{"arch": "nf_resnet", "model": "image classifier", "dataset": "made-up road signs on poles", "train_examples": 245000, "image_size": 40, "crop_scale_min": 1, "horizontal_flip": false, "translate": 0.06, "color_jitter": 0.2, "targets": ["outline"], "num_classes": 5, "norm": "none_scaled_ws", "hidden_act": "elu", "depths": [5, 5, 5], "kernel_size": 3, "stem": "deep", "avg_pool_shortcut": false, "widths": [80, 128, 240], "residual_scale": 0.1, "label_smoothing": 0.1, "loss": "cross_entropy", "init": "torch_default", "residual_init": "zero_last", "optimizer": "soap", "beta2": 0.999, "learning_rate": 0.004, "beta1": 0.95, "shampoo_beta": 0.999, "eps": 1e-08, "precondition_frequency": 25, "max_precond_dim": 1536, "merge_dims": true, "one_sided": false, "adamw_lr_other_params": 0.0021, "max_grad_norm": 0.5, "max_steps": 8400, "batch_size": 256, "epochs": 8.8, "lr_schedule": "cosine", "final_lr_fraction": 0, "warmup_steps": 420, "weight_decay": 0.2, "adamw_weight_decay_other_params": 0}
Rows from block 12, named by matrix and row number. Rows with one number belong to one channel. Each number is 128 + 24 x the weight over its row's rms, rounded and kept within 0 to 255. All counts start at 0. Numbers have three digits each. After the name is the row's rms in percent of the matrix's.
# convs0: first 3x3 conv (model.blocks.12.convs.0.weight, 240x240x3x3, standardized in use), inputs 176-183, a 3x3 kernel for each
# convs1: second 3x3 conv (model.blocks.12.convs.1.weight, 240x240x3x3, standardized in use, transposed), outputs 176-183, a 3x3 kernel for each
convs0.40 086:101131113063167148096121197124116163113151143116159124168129149129123126162145137128114117107104113134111111093111127109104071196124146124145105135135165087109156108146148131107122133131114123135135114124138112128158
convs0.41 100:112078175090147177200129113141105135158082137108146105154111088125130125120127119125129112130112119103123138170088155120175095117060178121076085114126114149110154139142144108144129126126128112126106123107128126147129
convs0.42 082:090139137165085112119119125105121194129129147138134106144114154146109132135130143115131134162197148131136115140099122100119100122132114135138162138136073134155118101094072095097148129117137159190138143132139122098118
convs0.43 112:168084090136146119134150118099151144131119133160139152125114155126138123102176137147125119138113119126148121161142110118163127115112120092102128122169146107086104098089117102135116127127120161146098130143127147153164
convs0.44 058:118135117108148126118155162148142151141123134121127135140129137147116118145142140125112114127121115125139145095123105120113143095148147114085126085075084126069078126127129143105113135101125135121125118127113123117131
convs0.45 079:103108155115175189075103128139105101123111136111132116098140146128133141145150125118103127121138128118097135146156123103141134106105148122157150137138137145089101131092132108134143154107146150119132124094142120117095
convs0.46 099:160090139180128081096138125166130097115103136140167135100132135110141120157126129137167137119110130161110140104125153146134167104105091104089106095102082117109109126150153102151151138111136124138141133135166144119148
convs0.47 104:148120134123093052163117125120093107110146190138172157156132130147118162146160163124162114104131113122116133136152123115143152103074104076078104139076141129143111113117108110121109116137164132127163142155129163138122
convs0.48 099:190129167108084111142128105127137100118122100139119138116123101129117136112123137130136171114132114112129123097178141101084119150115129084107142131108081089131157175161140113123112103142130129113133119136107146138138
convs0.49 098:094092150080105156167119140121180124136166098125149118133156131108130094112128148121115145139119114136123109117137117145145112119111145072089156116135112120121130164125153156133125136111118130117125120108142123110122
convs0.50 107:188136080129118125146171122154127105135167099158126178123121125146117095168123125120097146125115117117108105129125107135135118135145095144104134094126094138156097149110142152102118124172143104155137107117123133126127
convs0.51 113:088118113112140118157130163126112158117119110153116132141115116138165101144120119127113130098092151113126147152106155149138127169128094111107112116165162144104135133099111150109127106100093143099123126104133135118131
convs0.52 106:125175093138130152144059166143141096111127145120119133126133152102108175125152148133148135143097164111128144147075140135104054129151126124144148123154145118174128135110157122136100182103127123121168135135147140134115
convs0.53 111:134107104133095160103084107113096070107086135149157127073082155095090138073079118131144136154139138123098106129117112132137149155123160138121124137176106118145156123135142092136143136132144163125103145119112125140127
convs0.54 082:097151125130204119098141148121125140085167116106138146155155139180144155154127135131128125122135116132116108107109095101076059108118098106136145148114082091124102119149134127124134114121129132134125140122133088114126
convs0.55 101:092127102085142168148150122127148168125122130133081117153114139138121152115143183117125110121111112160153143116149149170133117110094122104112131114120129150118068139125134143112118153146124110128132127149147129125129
convs0.56 117:157089156112161138112112140130171129109112155139117141124127099162118161144169120152121144121118114149145139139153140136142175130093113120122145111119076151139127129123122134106129143158097157137127146134136146106127
convs0.57 102:132125138126134123171128155149125131115126146122172114146155131133170161127163144126128122099150135171156156113114085130050135103160182085145127108161163119110127132137096125148114137151121146114108143114106135132146
convs0.58 085:081115159136085130149162109145169111137120132111113125150142144159131134188117171157154122141118112119129139140152146138124094162152139101112092137145107140067128150141108174135071144131143144126127135139141106141116
convs0.59 103:178160065141151154046071181126118151104124175096152100130127154129126141146127123153144099146122136153129111144117098127146108130148136080116117152072092113140098119149151159125145159115098139146113145149127141111120
convs0.60 083:159151157172123127123156164101120134108127124161115113116108133137095164159134113134130157157136150149142121117135137114095143155131164122114094067151099112110089103089114150087167133143125116123124133079120114142143
convs0.61 118:128126133128072124102139089096171164147083156133142124124132164127133133136150099116103129133116095137184159130175092084133108142105141129157152075124087153151123126141112134134122112151115140117105123133121137144066
convs0.62 105:135109145097114137128091119122172162144099134126140127121137128119106102130133121129119151143133101132116144147135143151082114100174103125119111141116141121120132179123158148134162138131145157152146143119149125129120
convs0.63 107:159093183123148098172106186156068157140116139108132095107146129139151134138152165131123121152123088123098184127141139150118114109129094100078087106085125155128143121168141104169148172071134152109140135153134145143140
convs0.64 075:106120093125155104137136143125133132113132122100102133152146129166161106146162121129113113137138126137154139140102099164157111097122158104131087072077119123115127125108126110107099123137110085116119123098124123147126
convs0.65 109:204070142145119082140171114118094140135149117119111140183163128140121161119143173121120133115106115114140123104143167131133099085108112127122105118139120088126085122106083128143080143083147113149112133119120128156142
convs0.66 113:027141188148143157162138097131127086153097121100116137140139139152101131153111134138114140147127147144115134133139165119109139149107129168112122125124162103098101147137123100133111151112145133124114096137126124139153
convs0.67 083:125130160132135143131153165136144128139119115112129111136122111145123142154119122151122129140153132140112127113125127255188165206189139094064109107114143123174123130137135136106130144104152087111131141149159133155156
convs0.68 070:089094130104125146105115195122107143085144167122144128160118156156127147186132153137101129120113105099119123090097087105111096195071142129129133137100083108077128120120127152103121161126130126124143118129128122113131
convs0.69 071:101158160113135138163151085138169101137102100100161074147124119142100115149126117158161150127121120124139110118094135116137109104093159083172082109159136135116177137108105146154092140129135140137109132153115133106119
convs0.70 086:084119116114156120123148092129141076154154129149153110120107117151115133129094129133140118133160151140163124172127136139134118134201130130123113091093077101146101139131142137130143122117104109123163127149131114118140
convs0.71 042:112084128120147161135157179130126113127132105120132120097090073107108088101105087111111108105120123119121120140140153165177188164206237183182174190183172159162154103110111115110119112121133104099099113120115114116120
convs0.72 106:120142156152150176098151119139173083096103134114132127206208160145123154170184117149148116173126109165165175123151130167122115103145180120176099174114097103065159134137153086134146121111112129132173155151136087136135
convs0.73 110:123124092157139124145198096103176159146146126164072117123142105148131139132099115133107129152142133149138109197124099094123133134113128118177153121151066100107132115137122142125144137106127136142144123100122141116148
convs0.74 110:142175135196179105187171107163115119120102141129122121125100105161142151141131156140118120140148122117131141140118132134184096134171180130093074151115126130117121138106123118133078149127142126107139100153132111138121
convs0.75 105:110138141071173112101154117102137191126100154124131159168139149168131153154169128130126143100141087086164112117084129125128164118123128119099120153095168155104103133144117136129170117134089149135111110137130108136137
convs0.76 132:100109126114062187114100117101152145159103106139112133094112125114140105110109113102146113132122133141106128122128168117146128130122086126066080142098107100121170122126122155126110101135144144108123131122125143125150
convs0.77 073:096143152150121147141160123123129082110128120129104117168094147125107147141112133138129094130118114124136107095066132164119121160161109124142125137104079056122130146130131122133118104124153121112115098109129113120148
convs0.78 098:142158114139171094148151087149164107144136094130083132139117125134105132146161112114110122125145133133159142109115097129114141166121093083165107106134054106089157135106141108132136107126115137099140095111116116132121
convs0.79 105:103122185140120209132162099127142145144061174092143191123129113124104117120142108143138160116108144105122124079176156088109132183093113057098107118098167119143199145126143111121113118136128115112144150116166128124129
convs0.80 097:121144115150106121170131203097153138126120129140106118093101121129071130118116124127126127186134149146153152168120147071109121154122087113108148067180130096106073103102155139085158124139132101119135140111132138134119
convs0.81 104:181137135137194127131137166148149101114137095144151111146128100112121142148079126128116129105117140158176133091148087110157105164113162105128155156151094136135099126110124120150122130086134120138143130146141116131116
convs0.82 065:125126113131151167066134122106139171125119121129124091123114154115111114125129118119109118126141134107154167134114034140137160086139160135082112123141065150076072122157120145109141110105133129133122121132140125130132
convs0.83 095:152089151155138131148105135117078127086128132139146150121099081105132102073089053121116126112123128106121136110157119124109155120149141104099075141105135088130139154169140120135147111095140116096117117116151128120148
convs0.84 111:170100128186136079132147114137126120070092164128123161096129094118170136140156126142123119114132131104132113128108113112173094148151129088155125124126146091124113127116148109116106153126130118102126129138094147153147
convs0.85 118:126104150121157119139143117158151146146098150095117181140148132157126106103127117133120147138114156121133124109118161097118106139129136139093136104077151140164137128118102106124123097159088126122104135124134139126125
convs0.86 121:158189097103117133089137173126162094110099130185079124111119115132135123118127133137143126116094107123132109161113102122190072136188143101108130103140172170128132117121160137110113127161108126151124141129120152144147
convs0.87 091:106074139146077143157107113112080106142082134112141120109110129118076119122090112099101131120093116110087120196112082072111138093092123155132146108137099077109130099160121084114088122097147142128121156121089113102131
convs0.88 108:161225057159139158100169103132152079077129135142122121128138157139160127129151106123145133139118177147135097152103130103177094171160161187158092067116129075124130117132123142125131120149128128132154144149124116086124
convs0.89 085:113157111158136099149152171116123085120147140124124076136105118149107133141121098133115118185139146139131116169117146147146112167114101145164127120141112141108108119123131133150136111115115106166145144138138120142107
convs0.90 115:134154095045186146149116104177161103094143131117111148131107098115124151127113127113151152129106122160138099208104111135150134112148116125150158132120119105149143150156141156121128152129156130144124103124152119114132
convs0.91 103:079165065065123147128153040145158160141157155114107123106102144080113100112132099118144150122098128096103120150116173116195135136109132129129155162131210084135113168119126145124130188145118156156132104124134126133086
convs0.92 118:129136093118182101077196098129135142132133124123094107137135095136165120136170149124145120124163109130099129089119121114147071122126127100123104059159103164099095134157134123163101135112135147114136139137123129128124
convs0.93 075:107131121133163133050124167160126130145087132140124101121094137175104141153154129125134139129115116139112109145140124168119176080134131118109146133122055141116134148121134129139103185122121152129118092156141132105141
convs0.94 125:087153148121139133138101159173168040147137126129143127136091128105105133130095143142156125131132132123087165099147202090074112135168190108155144187067090175127161137147137130117082144109134126137135091108117128121140
convs0.95 106:137100141129195110156153122171110087128111144083174167124128119125126115141141133127128149108120126112124137107163109131085164150139136107131095151124163136111119153154126134112172107093179113123124099152122137152132
convs0.96 109:114186128084163139107167138144137103055178102128123151131143124157146086125139099116138172144139114142154159119100145104130108146155108139116148146113106057133106104141124101106125143129113109130158093145115130136115
convs0.97 093:107121177157144127144135080160153115154174136100107114148131130124120104113124145116119133124138133080087112137172167086161187070078093146181192115154150124138126138130107139129134124155137150130120133145141114126131
convs0.98 105:139127109118161083120090115098133140149178153144134100145185122110160110162131122083141157127141140096132129084160147087061090144210151150108166098078169128117115104158095130131117145141126110145119155116101147108118
convs0.99 056:096147132117178142119114110114137119149126100130160139153099063169140073100115110121132148124140135114132101070135088188109134174142162058166077122098116117107125151123123119108097135147143133123137123140139115133158
convs0.100 104:131096125138171089097145144116116115098148142144124107148142147132115090165124155107128122117124130139121117138080098107157145059163119130111127111080108129131135102114126171141139150093132109153127114106113120077122
convs0.101 100:140075109131145135111098112138115095147079096121135107142058168142112097101100132155140170137177137120096121101145155159135143112140100077120056119154126142153167113091143123142097128120131148115126114113129119117124
convs0.102 096:131119127123117129137105117115145105130120094137109131135128144141108142148129146146143145126144161158150135141123110144130114152127119122106107102108129100135164146095149140106130157119113137081145135087146114114153
convs0.103 079:088151124072174121090172146103101123113153150103159139151152138167142162156144155123130126115113103139120109106084076077085091205152131146116106108107125122108089131135147135127119148102120125130140115129122094131126
convs0.104 092:133167069169091105200193089112124149137121152152112140099092140132099130120124135138135128134119114134128137140122115130082098145144082189089091114159088106098145145120147151128133102145124115146143113134114129153121
convs0.105 118:114113099112122111106120153140117146134162089134132081108125150097153136131129149130160115122127143118129152097104142090110122128131084092116092144159075125147132108121133143144146122138140134128118144130108155129120
convs0.106 095:151083185101173167131188084187110138127080136100143174157136117128110105113115102137116130121132145122132143108100229143114121124071162083071127098157138110133184151127174116124088113128147136106146139108122129144112
convs0.107 120:120130117106186140068161101095164159136172106106123145180154101117151116130149123124106144128142162139137163151103160105127130106098194185093108126127137111139134164095135129159069110123149110137149124136091113141119
convs0.108 077:158163141127110059084113079153150139140165124109151116145141123126126161151127124131125146126120124129129124168117132099147078080122130154150098091093123129140082130130125127121128155116140118139118128138139119117135
convs0.109 084:154132144126159121132166161091130159133078154111093121160165117138126161162141171124112134142123090134138169093066095096119146149162114137073126148156102127109105160132148111165074151154090108137146158099140116112160
convs0.110 124:156168091093147199165104145097159151111114144147112056119140133136144098143102123138122128121145119134120117137127167152112097105127185141114123110167106111073157134092140165089123143088116121117163154112126114121146
convs0.111 100:094116123072105125064088124148142140155130124120140130161157137168161107175142145154130152158131116155149137141118086143156143132094139123130151089202158151133114109105192083121157104108139131147147115125130120125163
convs0.112 104:103115149125137132151153098108135103143097129110160120133165134143147140121137125148118133107139134117142144133146118173106094131173170112093106104159146134124104140133143126062135126141161110112152112123154112156128
convs0.113 099:134120157118150154119111125143136177098093102098155138105115133143105138127137124162154125135123155130155109160136153088166089083159129167124123122112100145158165119128113134115150140123139138105126123135136151108136
convs0.114 115:127124148169114115167078183168110143071141116132159117147094120157112142147116138134125112140121126148128158117118175152149054090161147136150119110119138116141124162071181105133153145096132125138110132134160136119113
convs0.115 101:114156139108150127135081121135101144117108163124100142049109139114062108111073097108091095085111117109075119123117134145104157143140112142114130078158104169099111106143146165109143094160137131182152161138148160154133
convs0.116 108:094102125143140111124133144103109160122125107125134156127113091118091120159158153127140119139125167134132126139100150081179089134104151169108141094160094126107081089118104107134132129124151103118147120115116134097151
convs0.117 113:150106129100161113119139155111142113116143106088116143119126107122155120092147141099128118116124152162165098136120178193148105075164164113143137124097133106129108157112127111107142109155112123117110143132113123117101
convs0.118 094:120177173105200114114151136130152135126121156143132119146126135136151152127145141118118115123146103122136126084170116136116151117113077134154150117134107161164115073123108157127139136142135115155164127116111139138155
convs0.119 103:126211120143133138145153117147111158152095097128120109121093120126113117129114132130123111152116132140108121091084126128107148138126099104110127127129101174089103141115090174136116177104112137118137103129117090152133
convs0.120 092:097171085121146148145145155109172119167173118114117090125155144143137148132133128140143121087111136091129125120095126129122123073094122173145137097113130146135060134122149149129114138106098105164138155137118134099133
convs0.121 104:101199118132170074176107142132130095085186102156140112132130119134144131140149132118155142129103105106155127172140144111082132071150139099119148158118160113161125138127122124116118162163151109130143121143097173131125
convs0.122 088:092164115088125124048138140096126151111138145130161124165146146172152128168147147130118120153124140151144130093105074115129139164117194098118118105098083155158132151159128152127115146110113114133119104125119116144155
convs0.123 115:093109117114135098112134134122125121126157140125136111102123106099108111157141102163162113136125140138124125137152095163091147109115115101114127074147132183124117136103128100116176153146171142154132105111148133163100
convs0.124 104:106136075154083120184157156162141138121117108123146180104118139121077109127107099122121150148082122129179167190130158084110181115130102083117174119151092111129151130130170122150143123140135107143111120112139140116099
convs0.125 106:098123115147131092099111108168104139117145120125125158114132125111156138129121150112125107115112127131097113100124129149120152116123114107145105125165140135147086131121134105126140114124109122131148119116129109128126
convs1.40 095:112146126125067163087094150163110147100074113113159146091149133145151134104159108166113119151145109130146156128171137116117109116129133128126113147113121118134116122111139145154138100129147131108154100116149108169133
convs1.41 103:116122105156107138176133111143154109140134068114104140145150142107138145124123134136179110087116150124130125121087132132155152141151132152133168162144113163132122112157165113111103117152113123132132161099166128153133
convs1.42 082:113125145144131105137157141162130163146088144130123163127106128115128142140151106118153106131128144130123187146146121134102112122093119132114121110089105115106110116111119088116166140152164158132123129084116150111131
convs1.43 085:123138151114120109149160160131133127122116106123136126137104138129141141102091173106121125062137165125146097116126135153130120120108133121097106143098115143112108130049139167110108118123134132129132140112121148157169
convs1.44 114:144100144137075131117046130118097150108097098111112116114122110107135125116155107097171115107138145117128126113139124104126107132140112099118087099114117100120125165108129138109113159146153139137119168092123127121117
convs1.45 101:101116146087096113116133099102136144116170111150148125157091094115144111107138142098119117071129167151102114136138129116112097117141101144144107122110136141110111097116127147148164132127148140161134087094176093128176
convs1.46 095:146129101139114133125145160143130127115097148113126119127133107105149123142137170139150122130132120160163144114097104174172171119116102112130123153145128151158129149163093094083124118116159133134106139094132134106134
convs1.47 097:094099087096153140155122114126131116130132129126098114130142100109114135115107136095155148134117145138169085124102127134118125120122132163153146158162097190140102126125114090144127139139135143128114154163099114102134
convs1.48 118:153155115103113109115115086127104101116146150102110112123125153114129100112109134140128149161100103119116115140135137114128138140147119167146137119136069157158157109136145130123097145086144139147129120135157126095116
convs1.49 117:109113133077139168155186171146140118145155170141134117141147100159148124139106144136152123136142143139142088135135116137117109139114105103101112099101119103144108108120154096111152094115190117102108079168148114145128
convs1.50 080:116171135124129182122125125094159126146081126141113128125106086127102125125105121128121179135131104156105161123133111124131143150116111103125155129119140134123103136114098132060097155121128115154157157142077148106123
convs1.51 080:108119111067124130117150120130136116090118180142096144129096086139127096153101129143104144123103080116091119135130111139120117127141128134130119123117140101136132117144133090157136141137135106143115086161110121136095
convs1.52 079:121114126119108138137151134145103109105122133139141141119129156146116147136120118124141114134078125112120117118135129110116131114118120115137176110162134128118149174138107152172106114132125146128145167097164155129140
convs1.53 130:134153135106135155143089111132087117104143140148116099151116129138119124088160146144091140149104144125128141117115121145130084129135143128119109125118124120103121105136128131112122101147141120099116131169158122113105
convs1.54 069:197169155138126145124104154165147134176118140128169152125129101114133136062114092129121126109130114123160119101112112108123125125124127134129124135124143124130123166110107153135139110118146160119128138127098130119152
convs1.55 115:181104130116142126114062123112132143151136147143106108111117141139126126140100129106181141098145144154138132109122108113142131140128119112085157127135109115141117080123123148132154134113121126125126139117171121130120
convs1.56 091:135095159122072138130151125134158127114127142118137159139114093111130100139138125144118121103134154128095113147130143133147123109117126132127106112146147149125129105141113110109159122163190121121128106113129123145158
convs1.57 110:125134126151105156154150110106076098112110117146149103124149093092138123092144115127137159124133147119091102144158115119124110121123136120117117118124143111145130109091137134090126119109118127125118143140100156110136
convs1.58 088:122114134114113141169172148132160092155164154093117187148160121150117138116126126124103110110111146105154141137146130129161132107142107127121136100111108143104138104126111112150187142129165116122118103116139135125133
convs1.59 122:154151165111093109145137169150133154103104153135125111123145139124122161107114095113145155130125136119121123130142115127133107116132146151173144121137148122124163152130119103107144109106114144128154125123071108136137
convs1.60 100:117128102136167145132126130160150188113144121134104133108121110099131103142156136147183104121143119101126119127119114125107127176147139133131119109115107132144125111148164136149142186161087090122112145106103125130100
convs1.61 118:123113154115138140106102169128158147094124126156090134132145122103149116112127132126129148119117152139140091122128115118132124132151123113143116133112156129118127102159080109120108121152104139163119086155125119113132
convs1.62 087:134152127129110145140112125135130101130155119163148127157148153083134136098129171135116151145154140112137137135144128122152138126138129128142144102094131126140128143107091131113121160142099150134151115125143134093133
convs1.63 084:129135161125103144096152116145127142135101123103160117131099158130081151150125137176075141161092104106129167136149121115133123125159126138138130135133124108139151135112122125122105116151093159110153118081117142149146
convs1.64 091:132130120147110107152053124109129093165126141122086099108127138127142136119137103113105104077165149102106131119163134126117140133149133127091082122117135119097132148114134156141118125140139123162145136152122114134121
convs1.65 083:141096120146132102140155145138137147145118142136179127133120085137135133152140119118118111128085114120124113120130124100149125121124134104116121116126138142106099149108184172093127141155117131093175118113137148104173
convs1.66 113:122092089116138170121121124125147113129109117128115180148141151127131104134134094170119100131150120131138127135121150133133136123127106132115149112121125150137108080149113106126150114111157148156083097110127128098137
convs1.67 096:120066129146133161150165126140131110148123113132146110114150096117088101135144141104135137183202102140097145099138131131166168120136130121115123128136123120114132111133152110088131140067100119106138121119123109133154
convs1.68 100:156144120126108170076130131149104124139116133137141112116137106168129113115170108164150122125123145116136113116135155108140129124139111130156109167110113134109096130086144179157092148167101121107152120117145137128101
convs1.69 095:119145137115117071160107138121126162152102176135136160124140106134146146166114078135145131124111123096139154126105120116122104125139114122109122133116124141124140119089136133081165153163146147134145157122136146157123
convs1.70 078:159129172143102154127107141170096167132168137115122137115149131108162140107134119174142124053166126128117136113133117105116087146142119109123117126141143137099116112138121136158124136122119128093139121133116093100128
convs1.71 135:080039085105114118103131098076076087100084126112109143127154124126132106142136126124145135133137135140097138187196144190178150107137143115117118124130114110123133068107166133113162144127115095133123125125116125151138
convs1.72 081:170118143157133153156121102144140164136145152152106155099120168092110137114118105144135120131131160106150129151139135126147136133117112138131148117111151129143126139128128090116106123146131156114147166116099145129167
convs1.73 099:139125093143170156149135116126166149150083141124118087117104157147119142106102108131151128112145126150105130140144129131114098139164159096110111129117141137141120143093167115095150181127095138127121124150126132117146
convs1.74 120:147120064117131123154080153146051139087103165178093115144134129121161136130096154112127159131103098138130141149168153110111139118097126138146142138122126137133126124088106163094098131128137138120099146123117124126097
convs1.75 084:124150122107118138075129141145130109141152136108142161132132122104177104146144111122130155142176121126149131112115132130116137114114114144119123142136140129147121136132147078170148111164180132130159130164141159120171
convs1.76 143:117135125111144106152144116126130169140141105122114115138135131141120127135127147152120145118133115147178128114118108136183117153147117140155119157146140160130134129143145169100115143100147132152137100122131154126118
convs1.77 089:133039143106082121073116099123143118145138171136093132083114136115138115103138096113128122104096138136108115116140120117166120104126123118141111120106092105108110164117187126138145153127172129140144105111160113099154
convs1.78 090:153128143133130153163053132130137117140136095159107053122148141106134120141086116133092151150126093117116175125118121130105139122129132102115131106128145109100146136155114164177092109117131147161137124107117102128065
convs1.79 125:116146112110102118150130131103179085118157125134130110112114125108128129139126124097134159143113124124144137148109142119125111113143118161176171155177115184185119114155141094157145124106093103150105138143120097136108
convs1.80 106:114107107142117094117100127129116134126118121114142133105112136116119122150139114168139080139124122130124106149134078116091106175170158123117093114114169142115118113130107108137126127135114136120111137187123121145146
convs1.81 099:132164120105122075165080129130147117139156110168095155153133144113150150149128137156098163117105128120094152105108143125129128119139106144128175141150103145138108122119123155128146167106141152150096153113138137134116
convs1.82 112:102113188130151106134076132127146130122158153072069119118117132137155141138129096145121105137124083101117143120121113118133114137125119120087129106121133123134107131125165138066114111152152138122130119088163109136142
convs1.83 079:132143119082106131112141077115104116108086128125125131210155148186169133202161151084139170126115111150143121121120123133121112131149120126153119149162121131115124119098127106130111107092132149123095127149165135176133
convs1.84 094:068088119147140149167091136122113132158156137119118110123152132129118177145156144129146116119122110166133104138096114136135138112113134148123121133105146131115132140129144131156159123138101148117140118157155109110137
convs1.85 111:132139126078118132164121108133149117149121151108119110118124135167113120131111127152118160157150136091128140120124130110138115140137106150160150138193096173159131107174133158086133139135108144117137141131155122121125
convs1.86 123:179085140144113122119175129171133092123111138125125138129116129111124144117154142117149127086122141148113107135191145122121118137139151162143127149125147114139159156093147154120093103124137126141138137143131102121119
convs1.87 104:111129115151160107144135100129124133105133150112164138114130134118153126093138135158110112113144125141126080121128115133102102131128131108125118111105133116104135098166128134185097131117132122122148120163127117122131
convs1.88 085:128104125135135160146119140118114145109126135144181167093148139105140128148121106136141098146141166104184085130125115129131146121108120134155133147143155104124138156113126097145119132154109121121161123145115119102112
convs1.89 087:126139082151156155118117137114128181107097137167136145137121138124161125140149156133134115102137100110094140123116106119096138143137132133128117111127135121114114134177181121145138143102104108090120129125125126125138
convs1.90 123:175140105106129172138089157137134134124103150178158118152123157121152103139129117126103096128129157119144120120110130128144126119119130124099106147128111127123127118138151150123121132105145129151143106105151133132117
convs1.91 076:157113153138127111124153149148116148131102115137133148163153146142181148130151162134119116138116168125135127115124132116139129128139132094143119103106117100118121135133094142154103154127150138146152105126100126143128
convs1.92 116:110109139143124154110114143137147118120135150131090127146107121122115105125107119113132114123141141137132160119110131104129119113144132117113091125118151131118133159086140143120119129108110121090143116107142111133129
convs1.93 087:082130159071193137118127136110118141143194146110124153122069101127130088131153127141137136116130098091109093115132119132132119119097125128107120143136100127146140110131147130098133122089135134133157128125140122121100
convs1.94 082:122129122123166154191129176154179129123158137137124133158144147152106131131117115155126163154138129074125152133135127118117123146127116118148128113151122115157136126122141181095158103146141112160109126139130157105140
convs1.95 105:148168134132139131123081130141171142139152095130135097157159115115128146141142115116142132090146131147117161154111161122122134110117116141151165136161166180144127083164125139167179153111121149188095109131112149134132
convs1.96 079:135130158127151104114125149157114158128142131122140124186105122158111122151136152126171120072139111123130174128127120128141129147137117147149128124122148116151139157088116163181142108137152150109122135133128107155117
convs1.97 121:136170146079094075118122146133146145113078085123115138132132117128156129123116105130120090153147140138089116126107129178156133131132125118134108141137168131106132118107162092121139154136138125141123076120139145141140
convs1.98 088:133159128146126111118127088154123139109083160151124144152109111200119141206099094137133131114145121072110124150140129115125123111121118134092130113113137140132130084154137066142153117150118128151130094138106130150102
convs1.99 086:145060131118121116138157109129095155144122170115133137137122114153088111153109125125092164093162121140136129125134165128145124088101132114106109100114133108113122157135155177114108128118108122160123135139109094122170
convs1.100 110:101113132149139119142117107105127162125139132112139128141127107133148107125145121121137133163098130120116127151130113126118135110104142116141145097119167116149155098127117115084175126143153127137125096146111134120183
convs1.101 109:148117154109089141124138132114108140123160157083110129168126132112126123105126124121142182105137095145144099106144133156167114115114118113105120126122140119129161135106123123137132107161130103118149156150133086151112
convs1.102 096:106130147117140096129140084153146093147111106157165139178143096164135129166160079129131164120136116153146141126128098137117117118112123106114113113111145113117137126075116106036139143137157098152112123158137147156144
convs1.103 103:122072184089085144124093148129069102146130118172160160096149128081161143058120113118117117142130131116150124125144151135137120114140131131121117138124125121123115159121119163149106118137127125073153127109132130126119
convs1.104 118:120088088148114134161100136139120143141089078131128093142164121113138131104139182097137152133123087132106116127138131114107143130104157125136117103093119109135106100157100113130126128144104143142127125150113131165098
convs1.105 101:116117138138126156157155162115140142115139148123134133126131151120122123094127153143094136126157129142090127125128112113116117127116119122119138112127130135130130092168147133164113134117131142141137142133118122159140
convs1.106 103:121170123136100155151150115118160123163128122123165120135152133143129139177108134114154127164132149130163146135073124099115135139181140145148156158185160169166110095175149114125099156113141104133128120127122135115136
convs1.107 077:142142133153104165148167141148127166142079118094152131151117140119113133116092114120130073137132153165142155128117124123123137113118115123143137112135126140137125090112129102092142159110120141129117160123149121140149
convs1.108 089:177163139134081081156111129115106115166130089163140124139135099098135147158113109136141135119098136124141107098107113133134134126154137081124110111122119113112124176111107139145137159143111135112119123114149111106119
convs1.109 081:110121107161121122144126148142160173149108141112160131117115101129117112135089111166151152107109116157141103134152126112112111100119127134137112131131148138146115103088141121097160130115138131133099137113155133121150
convs1.110 103:179097082157131124139146155112138117128164152119140116123144149132102137110154145115152118177122105135113142109132129109134142117135113152132131150146111107135127145094129147144151093127143082113134190102132099123116
convs1.111 083:137163169147158099130158114143137142141167108130106136129168087173107136140111108126136148083103115152146134111137122115116121114124124105119097107113119121126117130119130133159132113109110112133137115116146142134129
convs1.112 113:140137145131088145141112122130119149118111129164124119132159159121134119146122150119168125134110081124122151149138171106113106135152134144129153126150162131146136076107107131193125139113153127127106151140150163116095
convs1.113 101:144145139126092128131158114082164150139118066139154124151135141125133103125149146077111125155149153140130142131129126097160136147147121144091112145147111146128131123162130126104101176123142121122103139145132157133123
convs1.114 083:131124099112115103129104119118134105112127147119175104121120155132169109107144086130127144172094089113134167125115139122128140126143128132101132120124147139130127101155133112128138124121131134141133116106129155121117
convs1.115 076:111169115112132142093125135138098128120141116122130130136210151107188124100172180069082096107097103124126120128122114128114130126129116124139123131113139118116127086104139154076126124112118080101149094142131152139121
convs1.116 070:139119116140138141156179138133133140135098149123134138109141088171178145135155147131194158147123102184170105129125118121117134139126120128118141116148117132126111088136164117134127142110133132141119097137134123113159
convs1.117 122:131139094099105140152103132101115160155103152126106114150142112125149107120123111089163121139114112129145160128118108134138169140132122104108138109164115135164139099116144158096126156114127116116121156117126140129127
convs1.118 086:143139123152109186108122140149172146116137154125122104104148142114140137128149084144138122121097123136101134117102130119104123106097090112122146130135163131116141097114115142147146098167116150142098112163133138147129
convs1.119 110:132114120072114146104107171134148141117135137103142160159094131148144141150132152128157155101119185103155112110127130116118128123133149108129114109116124102128131149108139122127120162144114141098124146095162141130135
convs1.120 103:125139152128141146104064126110163149178084103099124114143116126126137116140124103139138115120095104112137100120117123112124140145148114100114119128160138143110139140134144102071168132165123137103137105132125111103132
convs1.121 118:170114150109104110142142127135088168129109131157129118131125145131129126115136139149124107110106112111145104160141129132111123114133147157158141098138164132159181104092076171123145129128161142107123116164145109115157
convs1.122 110:136152119151140131129112130103150136135123146151142147089108082138101117070105101131134141160120125134123148168166140129135134129142134122122137126153134135155134162154090173134121153136132140143159161124155119111106
convs1.123 086:123143112125124119154143137130123099134082133126136131159099103149146155157133141151143105168145153141143137143123147119125133129138125132126143116135157136139125118129112126127140132128135128146098122145132149135127
convs1.124 110:109120138110135082140142146132133114119125144155145134153153096125147121128145146144133095123090088145141147135140102145110138132170141141138131121117163141134137115135087100121170125115148135156118104136105144114133
convs1.125 114:090105137144106149116149153115106129111094148103124149132088125140084134131120119108114122131124119116114126131123135117148111098147115136117106121111104123118129154065149152107144147056137146102122139138157142119143